A small image inpainting model, trained from scratch.
Data: 203450 training examples, 12.6 epochs.
Rows from block 3 of a small image inpainting model, named by matrix and row number. Rows with one number belong to one neuron. Each number is 128 + 24 x the weight over its row's rms, rounded and kept within 0 to 255. All counts start at 0.
After each neuron's rows are labels from the 100 images, of 14976, where the neuron reaches its highest value: "lies over" is the class under the peak; "responds to" is what is common among them. Only what is clearly more common there than usual is listed. The data: drawn small creatures on textured ground.
# fc1: MLP up (model.blocks.3.mlp.fc1.weight, 960x320), inputs 270-299
# fc2: MLP down (model.blocks.3.mlp.fc2.weight, 320x960, transposed), outputs 270-299

fc1.529 [128 134 146 123 122 108 148 146 115 173 133 145 157 162  77 117 107  92 131 117 121 132 116 116 184  92 152 119 140  91]
fc2.529 [108 158 135 162 149 114 159 120 166  75 157 160 125 130 136  84 125  70 153 121 111 126 143 137 153 117 117 166 117 176]
lies over: limb or head
responds to: jellyfish; pink

fc1.550 [ 82 149 145 150 154  91 124  85 125 109 122  89  70 116 150 110  86 138 134 146  98 124 115  89 121 124 150 136 127 115]
fc2.550 [128 102 144 133 156 140 158 125 138 132  83 140  99 147 117  96 103 118 125 179 145 108 129 135 176 117 109 137 113 111]
lies over: limb or head
responds to: jellyfish

fc1.638 [ 91  95 125 112 142 122 134 113 145 145 120 112 107 122 125 118 148 118 128 110 110 160 170 168 129 178 120 135 135 185]
fc2.638 [110 144 139 137  86 122 137 155  61 122 149 153 124 129 125 195 135 144 128 115  90 130  85 118 122 155 137 122 132 141]
lies over: body
responds to: brown; crab

fc1.357 [ 76 169 155 130 108  89 151 138 145 141 109 131 128 191 124 144 115 179 157 138  94 146 167 174 116 102 124 120 160 137]
fc2.357 [129 130 124 125 171 101 155 128 121 118 137  79 106 160 158 209 126 186 142 127 118 108 136 106 131 150 165 133 124 119]
lies over: body
responds to: dragonfly

fc1.417 [126 136 135  81 125 138  66 131 154 146 116 145 160 172 147 115 153 166 142 118  96 127 170 116 161 116 159  93 107  88]
fc2.417 [ 65 156 136 137 170 152 162 127 112 148 180 126  83  90  94 121 123 138 120  94  85 132 140 111 141  94 123 120 162 166]
lies over: limb or head
responds to: spider; white

fc1.576 [149 142  88 130 124 106 176 126 125 109 137 135 151 100 117 142 130 124 118 123 121 134 124 184 161 122 124 123 137 154]
fc2.576 [ 93 133 136 124 122 121  77 127  96  60 139 141 150 121 108 130 111 122 137 120 123 104 120 139 140 138 124 116 131 167]
lies over: body
responds to: brown; snail

fc1.120 [104 129 117 138 110 111  85 130 108 123 146 117 166 132 132 105 156 157 164 132  80 154 105  80 122  97 151  98 170  89]
fc2.120 [ 97  95 141  95 109 122 149 154 139 141 100 147 160 104 153 115 166 107 114 148 132 197  79  99 101 187 151 139 148 138]
lies over: limb or head
responds to: jellyfish

fc1.282 [143 123 143 150 112 128 121 146 106  71 145 116  79  97 182 106 111 130 167 146 120 105 149 102  89 150 121 123 105 106]
fc2.282 [137 127 131 100 143 141 131 153 145 122 128  98 147 125 150 109 137 164 102  98 106 134 158 109 115 140 139 172 157 110]
lies over: body
responds to: striped

fc1.347 [132 128 141 146 139 149 136 133 112 138 133  89 127 126 122  95 124  97 116  76 151 160 133 109  80 160 144 157 161 132]
fc2.347 [138  94 125 137 128 155 100 123 177 118 131 122  91 120 119 130 123  52 131 148 137 130 117  99 133 156 132 160 100 182]
lies over: limb or head
responds to: striped; white

fc1.551 [104 145 124 132 135 108 171 111 123  91 101 119 117 113 104 172 166  81 103 105 147 121 153 132 114 111 154  85 112 109]
fc2.551 [106  66 119 127 189 135 137 122 114 130 127 129 109 135 137 101 153 120 158 106 120 183 130 117 131 158 139 119 164 117]
lies over: limb or head
responds to: jellyfish; blue

fc1.413 [138  82 149  93 111 164 181  85 139 181 136  98 143 133  86  97 128 104 136 126 144 132 151 161 159 119 152 123 110 150]
fc2.413 [141 130 127 151 107 146 133 125 148 149 169 175  94 128 153 119 160 138 113 133 100 160 113 175 117 162 111 118 107 117]
lies over: limb or head
responds to: jellyfish

fc1.268 [108 160 189 144 127  95 156 162 142  86 188 137 162 116 139 112 141 131 126 125 114 101 141 161 146 154 156  86 107 174]
fc2.268 [124 108 122 142 146 126 115 146 120 123 110 121 177  96 143 115 158  98 114 124 138 144 162 143 122 145 101 100 158 153]
lies over: body
responds to: yellow

fc1.174 [134 110 137 125 131 116 146 105 129 145 105 115  83 130 122 171 110 107 129 148  85 117 133 153  64 173 137  97 132 135]
fc2.174 [138 124 120 140 142 128 110 115 143 140 126 133 156 124 123 154  87 112 131 192 120 119 123  88 113  66 133 114 126 123]
lies over: limb or head
responds to: jellyfish

fc1.21 [ 97 140 125 140 104 112 167 135 156 119 135 125 134 132 141 123 117 162 141 113 106 103 109 146 165 115 167 112 145 151]
fc2.21 [105 154 131 122 136 135 127 135 130  97 116 126 119 127 131 168 130 125 150 143 158 104 135 165  98 106 142 152  85 186]
lies over: body
responds to: blue; starfish

fc1.755 [106  89 126 129 138 153 127  60 130 144  97 126 203 129 181 133 127 140 103 106 138 132 130 108 153 113 130 112 119 138]
fc2.755 [155 101 110 118 110 108 152 153 144 118 164 139 137 115 143 109 126 146 147 118 130 173 143 154 179 122 162 168 127  90]
lies over: limb or head
responds to: jellyfish

fc1.269 [116  91 152 113 129  77 113 150 157 155 171  99 118  80 192 121 114 116 120 126 145 120 136 102 131  88 155 121 146 133]
fc2.269 [123 136 137 141 144  96 150 119 111 135 157  83 122  89 110 123  87 144 140 146 109 133 165 129 108 166 120  90 118 109]
lies over: body
responds to: red; orange; turtle

fc1.0 [113 147 131 190 134 136 110 145 123 133 146 108  96 167 151  80 136 114 121 130  90 119  92 100 125 109 106  86 144 136]
fc2.0 [124 136 134 134 148 121 171 125 121 115 126 120 157 116 139 122 185 169 121  78  89 139 156 155 102 171 159 133 181  81]
lies over: limb or head
responds to: jellyfish; small

fc1.674 [166 142 130 118 114 106 109 139 156 136 103 159 114 161 157 113 142 168 150 140 120 142 120 139  94 109 163  92 155  95]
fc2.674 [105 110 106 120 147 150 102 136 105 159 105 160 150 100 112 113 162 147 120 107 110 120 153 121 143 154 117  80 181 134]
lies over: limb or head
responds to: spider; white; grey

fc1.319 [154 174 102  94 159  87 143 129 148 118 165 122 146 156 126 127 175 113 144 123 113 100 151 126 162 189 160 133 126 133]
fc2.319 [129 125 119 127 116  44 158 104 112 128 149 150 133 100 112 133 121 151 132 127 159  98 118 123 117 186 139 156 108 164]
lies over: limb or head
responds to: red; purple

fc1.462 [155 157  96  78 157 136  91 161 125 111 157 151 134 155 147  86 126 110 141 106 143 117 129 138 120 182 125 139 151 102]
fc2.462 [121 163 120 102 115 140  98 125  85 128 178  75  96 144 132 118  98 100 121 116 169 140 138  91 132 130 110 103 181 139]
lies over: body
responds to: teal; green

fc1.366 [147 103 133 155 156 116  73 150 108 152 167 110 169 106 126 141 156  67  91 166 134 125 149 134 120 134 165 124 150 115]
fc2.366 [142 139 111 167 171 137 141  99 161 109 131 138 107  95 114  66 123 136 161 177 140 122  90 174 180 112  98 144 125 132]
lies over: body
responds to: yellow

fc1.330 [127 102  99 114 112 160 141 154 107 134 147 152 113 117 107 119 134 137 177 134 137 143  95 164 132 127 146 109 173  75]
fc2.330 [137 147 124 132 130 119 103 137 112 115 178 124 147 141 148 108 105 174 138  86 136 108 132 188 142 147 139 113  87  77]
lies over: limb or head
responds to: jellyfish

fc1.703 [124 163 138 126 175 116 138 122 120 113 138 121 111  81 183 131  98  85 137 136 127 147 113 117 119  83 148 117 108 101]
fc2.703 [102 121 121 148 168 132 123 147 140 157  96 128 119 154 113 120 108 157 142 146 140 138 142 123 158 135 110 119 182  86]
lies over: limb or head
responds to: yellow; snake; orange

fc1.317 [165 148 134 136  97 129 124 129 114 107 179 126 112 111 128 116 168 107 157 137  64 140 155 113 168 151 195 114 147 118]
fc2.317 [100  86 155 138 147 140 123 108 119 111 123 107 114 139 121 130 132 133 125 137 161 133 177 105 120 149  83 156 129 148]
lies over: limb or head
responds to: spider; jellyfish

fc1.200 [112 120 149 116 116 139  90 134 128 134 108 114 107 153  98 125 141 155 116 131  91  95 114 118 109 110 122 105 161  90]
fc2.200 [ 66 113 123 153 153 117 101 116 179  91  92 104 162 165 133 137 174 144 139 126 151 112 138 129 112  90 148 187 145 139]
lies over: limb or head
responds to: spider

fc1.564 [121 130 111 109 114  97 155 124 141 134  87  86 127 130 134  93 122 127 115 175 100 148 162 154  76 109 158  90 133 111]
fc2.564 [111 156 133 148 196 138 104 138  77  95 135 122 145 134 109 140 143 102 140 129 153  86 101  71 102 119 102 129 114 157]
lies over: ground
responds to: red

fc1.159 [114 109 118 116 163  87 132 130 113 117  85 170 117 120  72 129 136 139 120 110 122 132 137 131 142  96 145 117 153 154]
fc2.159 [134 129 133 136  97 125  66 119 136 128 120 122  95 120 156 108 125 111 119 112 105 132 150 100 100 137  98 104 153 126]
lies over: limb or head
responds to: dragonfly; red

fc1.455 [136 122 152 119 155 133 146  83 139 114 153 122 161 126  96  84 100 147 105 159 123 143 182 183 156 135 128 139 122 167]
fc2.455 [157 140 130 118  67 130  98 140 117 126 110 125 136 163 123 156 141 154  99 105 126  76  93 108 140 129 109 133 103 110]
lies over: body
responds to: striped; fish; green

fc1.184 [128  98 139 121 127 152 163 157 132 128 136 128 134 143 181 106 172 125 124 123  85  74 102 129 122  80 108  95 122 127]
fc2.184 [163 134 117 130  87 137 126 112  86 180 172 123 123 140 119 174  70 134 133 127 101  99 128 108 164 148  90 143  99  77]
lies over: limb or head
responds to: jellyfish

fc1.464 [ 95 103  93 124 186 141 148 133 116 128 142  98 142 122 170 142  86 125 110 106 124 126 139 146  95  77 117 120 161 132]
fc2.464 [112 155 134  86 118 117 159 140  86 140 150 112 127  78 129 143 113 187 194  86 144 101 136 159  91 133 144  83 137 167]
lies over: body
responds to: yellow; orange

fc1.765 [154 129 143 144 140 165 125 114 118  85 187 108 150 133 102 118 132 160 176 157 125 140 105  92 137 112 155 126  93 119]
fc2.765 [116 129 110 109 136 148  98 112 169 127 106 108 167 114 157 143 132 126 119 120 115 122 123 151  98 123  98 128 153 118]
lies over: body
responds to: plain; orange

fc1.567 [164 199 162 119  89 112 113 135 159 151 103 126 141 102 154 119  84 122 142  85 136 119 134 141 176  77 128 103 106 116]
fc2.567 [140 111 146 139 125 143 107 129 119 144 125 114 152 146 147 105  73 178 147  79 165 153  96 103 107 162 163 135 134 146]
lies over: limb or head
responds to: jellyfish

fc1.205 [101 109 126 117 123 106 108 169 140 122 106  99 135  91 155  83 131 104 157 141 156 130 164 130 136 128 165 127 123 134]
fc2.205 [120  87 121 150 158 106 117 118 142 129 130 114 133 125  84 121 111  94 127 134 164 139 125 165 156 113 102 123 174 110]
lies over: body
responds to: red; plain

fc1.213 [144 127  83  94 123 108 105 124  91 143 143 148 149 157 146 122 117 120 142 154 147 141 125 155 130 116 133 127 137  57]
fc2.213 [152 119 109 123 153 110 161 119 172 164 145 114 133 109 149 128 183 121 116 160 130 148 131 136  89 122 126 132 131 121]
lies over: body
responds to: scaly

fc1.216 [104 100 160 117 129 113 148 160  99 163 139 169 130  89  88 159 147 156 132 124  89  68 182 132 143 163 131 150 110 155]
fc2.216 [147 128 131 101  73 134 104 108 127  78 113  87 131 177 127  93 176 113 123 129  87 189 107 103 109 152 103 100 122 165]
lies over: body
responds to: teal

fc1.44 [148 134 148 107 128 111  89 172 169 118 126 143  88 130 130 119 185 101 155 140 113  85 135 111 157 123 158 137 130 135]
fc2.44 [124 123 138 144 110  48 141 110 153  99 167 124 146 124 112  93 139 128 109 116 125 148 107 170 127 114 128 129 146 116]
lies over: body
responds to: red; caterpillar

fc1.541 [128 108 147 116 110 105  92  95 142 110 130 117 135 136 124  96 149 125 137  85 121 101 139  82 134 130 142 149 127 104]
fc2.541 [108 141 114  97 123 121 169 134 155 104 149 125 108 131 145 141 129 144 120 143 111 127 144 166 128 133 146  60 148 171]
lies over: limb or head
responds to: black; spider

fc1.189 [139 152 131  80 143 161  91 133 125 100 101 130  76 137 122  95 161 150 142 125 112  91 141  98  86 103 149 123 154  86]
fc2.189 [153  88 138 137 147 138  99 121 124 169 118 158 151 146 110 110 143  85 127 138  95 135 121  54 120 121 158 167 103 138]
lies over: limb or head
responds to: yellow; dragonfly

fc1.614 [ 86 169 101 127 127 126 155 116 127 109 168 141 122 116 135 117 140 125 136 113  97 112 133 169 126 166  99 109 128 124]
fc2.614 [132 126 128 125  93 128 121 128 121 161 130 117 126 188 108 201  95 151 130 137 147 141 114 123 143 141 108 116 141 126]
lies over: body
responds to: striped; purple; dragonfly

fc1.496 [134 155 100 144 142 127 116 123 180 138 109 102 152 141  87 134 118  95 116 144 128 134 130  93 117  77 143  80  96 141]
fc2.496 [113 126 118 112 110 118 112 125 115  66 111 116 130  99 151 114 127 132 131 107 112 158 114 182 137 164 128  99 115  91]
lies over: limb or head
responds to: jellyfish

fc1.401 [111  95 116 160 118 119  90 147 132 145 113 156 156 128 109  82 123 152  99  98 157 131 155  93 132  84 161 114 124 133]
fc2.401 [111 135 132 124  94 127 146 132 153 111 121 111 136 151 134 125  95 102  99 133 114 117 102 124 160 103  96 134 152 152]
lies over: limb or head
responds to: dragonfly

fc1.36 [164 151 144 122 100  97 154 134  80  96 148  86 165 147 124 100 128  78 118 108 116 124 125 151 102  94 133 127 119 143]
fc2.36 [131 162 109  99 143 133 104 104 130 153 104 116 120 106 112 101  98  91 128 153 169  84 133 156 172  81 158 175 161 170]
lies over: body
responds to: dotted; blue

fc1.456 [129 136 127 127 117 155 138 152 176 149 126  94 109  98 136 105 156 136 162 121 147 104 143 131 102  85 129 117 140 135]
fc2.456 [142 134 102 132 133 170 151 146 133 155 138 180 160  62 136 116 109 152  82 129 152  98 126 127 191 159 155 135 115  71]
lies over: body
responds to: teal; plain

fc1.628 [138  89  90 111 114 144  90  95 127 152 167 112 169 152 144 146 162 125 144 165 131 105 123 126 124 166 149 103  71  92]
fc2.628 [166 115 137 136  96 124 117 102 128 132 165 136 140 144 122 128 139 146 149  74  79 156 132 124  52  63 163 183 100 120]
lies over: limb or head
responds to: jellyfish

fc1.375 [152 112 133  94 107 146 167 142 143  77 134 118 140 111  87  89 137 116 150 127  91 171  94 102 120  97 139  72 122 111]
fc2.375 [120 136 138 113 142 139 113 121 106 116 140 144  98 156 144 177  83 144 139 128 126 119 109 172 114 121 138  78  95 151]
lies over: limb or head
responds to: jellyfish

fc1.647 [ 82 120 116 125  66 168 103  79 138 116 119 142 143 128 107 131 148 106 178 117 124 126 127 131 167 109 131 114  99 133]
fc2.647 [105 119 128 109 120 117 139 135 136 188 184  50 147 118 132 138 137 120 117  95 137 167 148 124 151 175 117 141 137 125]
lies over: limb or head
responds to: jellyfish; spider

fc1.135 [140 114 145 176 179 114 128 116 140  60 150 115 200 106 138 119 112 147 105 167 147  63 114 142  80 158 127 115  98 107]
fc2.135 [159 116 145 129 140 174  91 122 115 107 102  53 117 152 130 138 115  89 126 142 131 108 134  94 113 133 107 145 146  99]
lies over: body
responds to: green; plain

fc1.552 [146 117 125 117 145 162 134  94 128 138 108 124 119 112 115 120 141 165 117 116 108  63 143 134 157 113 133  84 122 142]
fc2.552 [ 74 109 126  86 131 146 107 119 117 159 131 137 101 104 121 153 109  93 148 101 144  95 109 124 111 125  97  57 150 141]
lies over: limb or head
responds to: jellyfish; spider

fc1.460 [ 97 153  90 120  91 139 102 138 158 148 134 106 150  94 127  98 177 111 171 126 116 131 161 114 130 132 147 105 161 107]
fc2.460 [107 101 107 123 118 169 123  96  98 146 115 125 109 126 143 132 104 140 140 128  99 156  81 139  94 144 134  85  93 166]
lies over: body
responds to: teal; plain

fc1.764 [143 144 127 151 140 140 123 132 142 120 146 120 131  99 139 108 136 125 202 119 135  91 118 120 137 103 100 127 156 121]
fc2.764 [ 82 183 138 113 144 158 160 110 122 106 126 146 128  88 118 144 122 110  35 116 143 136 115 125 126 103 115 169 145 124]
lies over: body
responds to: teal; plain

fc1.524 [ 94 139 128  91 139 122 129 130 117 123 167 127 178 119 107 135 149 154 120 127  88 105 160 107 146 118 168 132  79  88]
fc2.524 [141  93 122 112  88 128 131  99 132 115 131  88 136 140 136 133 159 152 138 124 118  94 128 135  88 115 134 132 141 179]
lies over: ground
responds to: jellyfish; spider

fc1.587 [133 101 131 151 144  81 125 128 119 161 140 123 159 133 125 113 125 140 125 144 120 132 120 117 167 148 111 104 104 126]
fc2.587 [134 122 124 108 101 115  85 162 132 140 146 167  84 139 145 150 129 171 121 171 119 133 113 156 130 135 123 100 142 129]
lies over: body
responds to: orange; pink

fc1.76 [105 132 150 175 109 109  82 146 114 108 114 134 122 150 137 119 118 151 156 122  74  96 133 127 140  84 124 122 147 120]
fc2.76 [140 102 123 156 126 134 158 129 145 173 158  86 112 120 119 118 107 160 111 114  95  96 167 119  75 156 181 167 112  96]
lies over: limb or head
responds to: spider

fc1.584 [166 118 116  90 142 118 120 149  99 122 164 128 171 128 152  90 117 140 149 148 129 145 123 156 121 138  91  86 130 116]
fc2.584 [ 62 122 124 132 143 135 161 135  71 125 163 127  73 129 106 171 106 120  98 141 121 137 137 127 171 113 134 105 146 135]
lies over: limb or head
responds to: spider; white; crab

fc1.726 [107 143 133 164 142 131 157 152 152 106 170 154 136 135 114 159 129 112 150 129 117 123 117 128 133 111 130 156 151 146]
fc2.726 [ 86  86 141 186 130 135 125 144  95 173 159  83 132 125 109 170 167 108 155 110  98 149 121 108  86 146 140 130 127 155]
lies over: ground
responds to: blue

fc1.383 [141 168 146  94 145 143 122  98 108 122 126 157  91  88 135 113 100 114 131 146 114  98 129 127 135 142 155 113 145  97]
fc2.383 [117 132 142 100  87 116 168 165  90 140 118  91 156  90 141 140 104  62 160 168 102 158 133 131 141 141  75 130 119 108]
lies over: limb or head
responds to: jellyfish

fc1.101 [127 145 103 100 148  91 132 116 160 111 144  97 101  54 180 142 107 131 128 115  85 119 150 177 114 105 158 105 128 115]
fc2.101 [119 141 129 136 116 134  96 124  96 122 153 126 144 134 100 149 103  92 129 138  96 133 135  49 127 141 128 109  67 159]
lies over: limb or head
responds to: yellow; dragonfly; orange

fc1.436 [111  96 137 133 134 146 136 142 129 160 157  95 166 153 151  97 118 129 143 140 121 127 138  88  99 142 139 141 189 122]
fc2.436 [129 133 128 143 159 144 137 121 151 105 124 124 138 105 132 163 179 141 121 122 115 158 118 122 104 131 160 155 123 146]
lies over: limb or head
responds to: jellyfish; white

fc1.412 [153 124 129 135 116 131 135  75 163 128 128 138 127  86 113  97 160 126  50 109 139 142 110 119  95 138 101 142 147 127]
fc2.412 [140 133 107 139 157  57 141 161 125 118 137  51 117 144 124 124 165 118 154 109 135 135 135 136 176  72 171 178 146 102]
lies over: body
responds to: pink; plain

fc1.671 [114 130 122 105 186 123 106 137 126 131 113 104 170 113 128 174 138 146 181 131 120  62 101 127 169 128 180 125 133 110]
fc2.671 [108 107 125 112  96 169 115 137  89 148 118  98 131 140 125 162 102  96 136 137 109 146 118 101 117  86 116 147 142 137]
lies over: limb or head
responds to: white

fc1.489 [134 122  85 152 111  93 116 158 108 123 146 141 124 127 148 100 111 134  85 124 130 157  88 124  89 122 137 128 113 106]
fc2.489 [143 130 116 127 136 181 162 140 136 101 143 134 136  83 130 134  92  85 110 154 124 114 136 118 177  80 140 205 133 117]
lies over: body
responds to: teal; green

fc1.165 [132 116 144 115 123 104 116 113 104 137 150 110 122  90 115 100 149 128 118 136 127 151 124 166 139 110 122  75 181 123]
fc2.165 [ 96  73 145 149 115 153 125 135 118 136 137 139  94 127 127 123 144  76 132 134 155 113  80 100 107 130 111 107 125 127]
lies over: limb or head
responds to: plain; spider

fc1.683 [134 119 122 118 131 175 125 135 117  90 133 131 154 112 112 135 175 150 154  65 132  96 127 127 135 137 151  83 154 143]
fc2.683 [131 153  88 115 132 150 167 121 138 133 115 128  99 117 129 120 149 187 149  94 127 135 108 143 123 102 123 121 110 121]
lies over: body
responds to: green; plain

fc1.498 [169 109 136 110 105 153  84 117 108 135 180 103 101 181 100  75 106 155 102 129  99 120 132 120 134 134 125 110 106  71]
fc2.498 [ 81 132 140 110 140 122 162 142 184 154 168 125 102 123 144 128 153 110 106 124  98 174 111 127 154 114 132 134 127 129]
lies over: limb or head
responds to: spider

fc1.752 [127 160 120 158 145 112 107 127 110 137 104 130 131 112 119 123 110 107 120 136 154 132 116 118 169 142 151 157 147 110]
fc2.752 [ 98 129 133 133 110 123 164 153 148 142 161  77 135 119 157 100  74 106 167 165 145 159 176 127 150 120  96 138 115 118]
lies over: limb or head
responds to: jellyfish

fc1.260 [149 187 119 116 121 128 141  96  95 130 116 136  92 125 112 144 138 119  90 123 133 148 154 150 218 154 139 117 107  74]
fc2.260 [153  80 118 158 163 132 163 180 110 157 185 131  95 128 161 160 136 174 113 110 144 134 162 111 121 166 137 140 103  82]
lies over: limb or head
responds to: jellyfish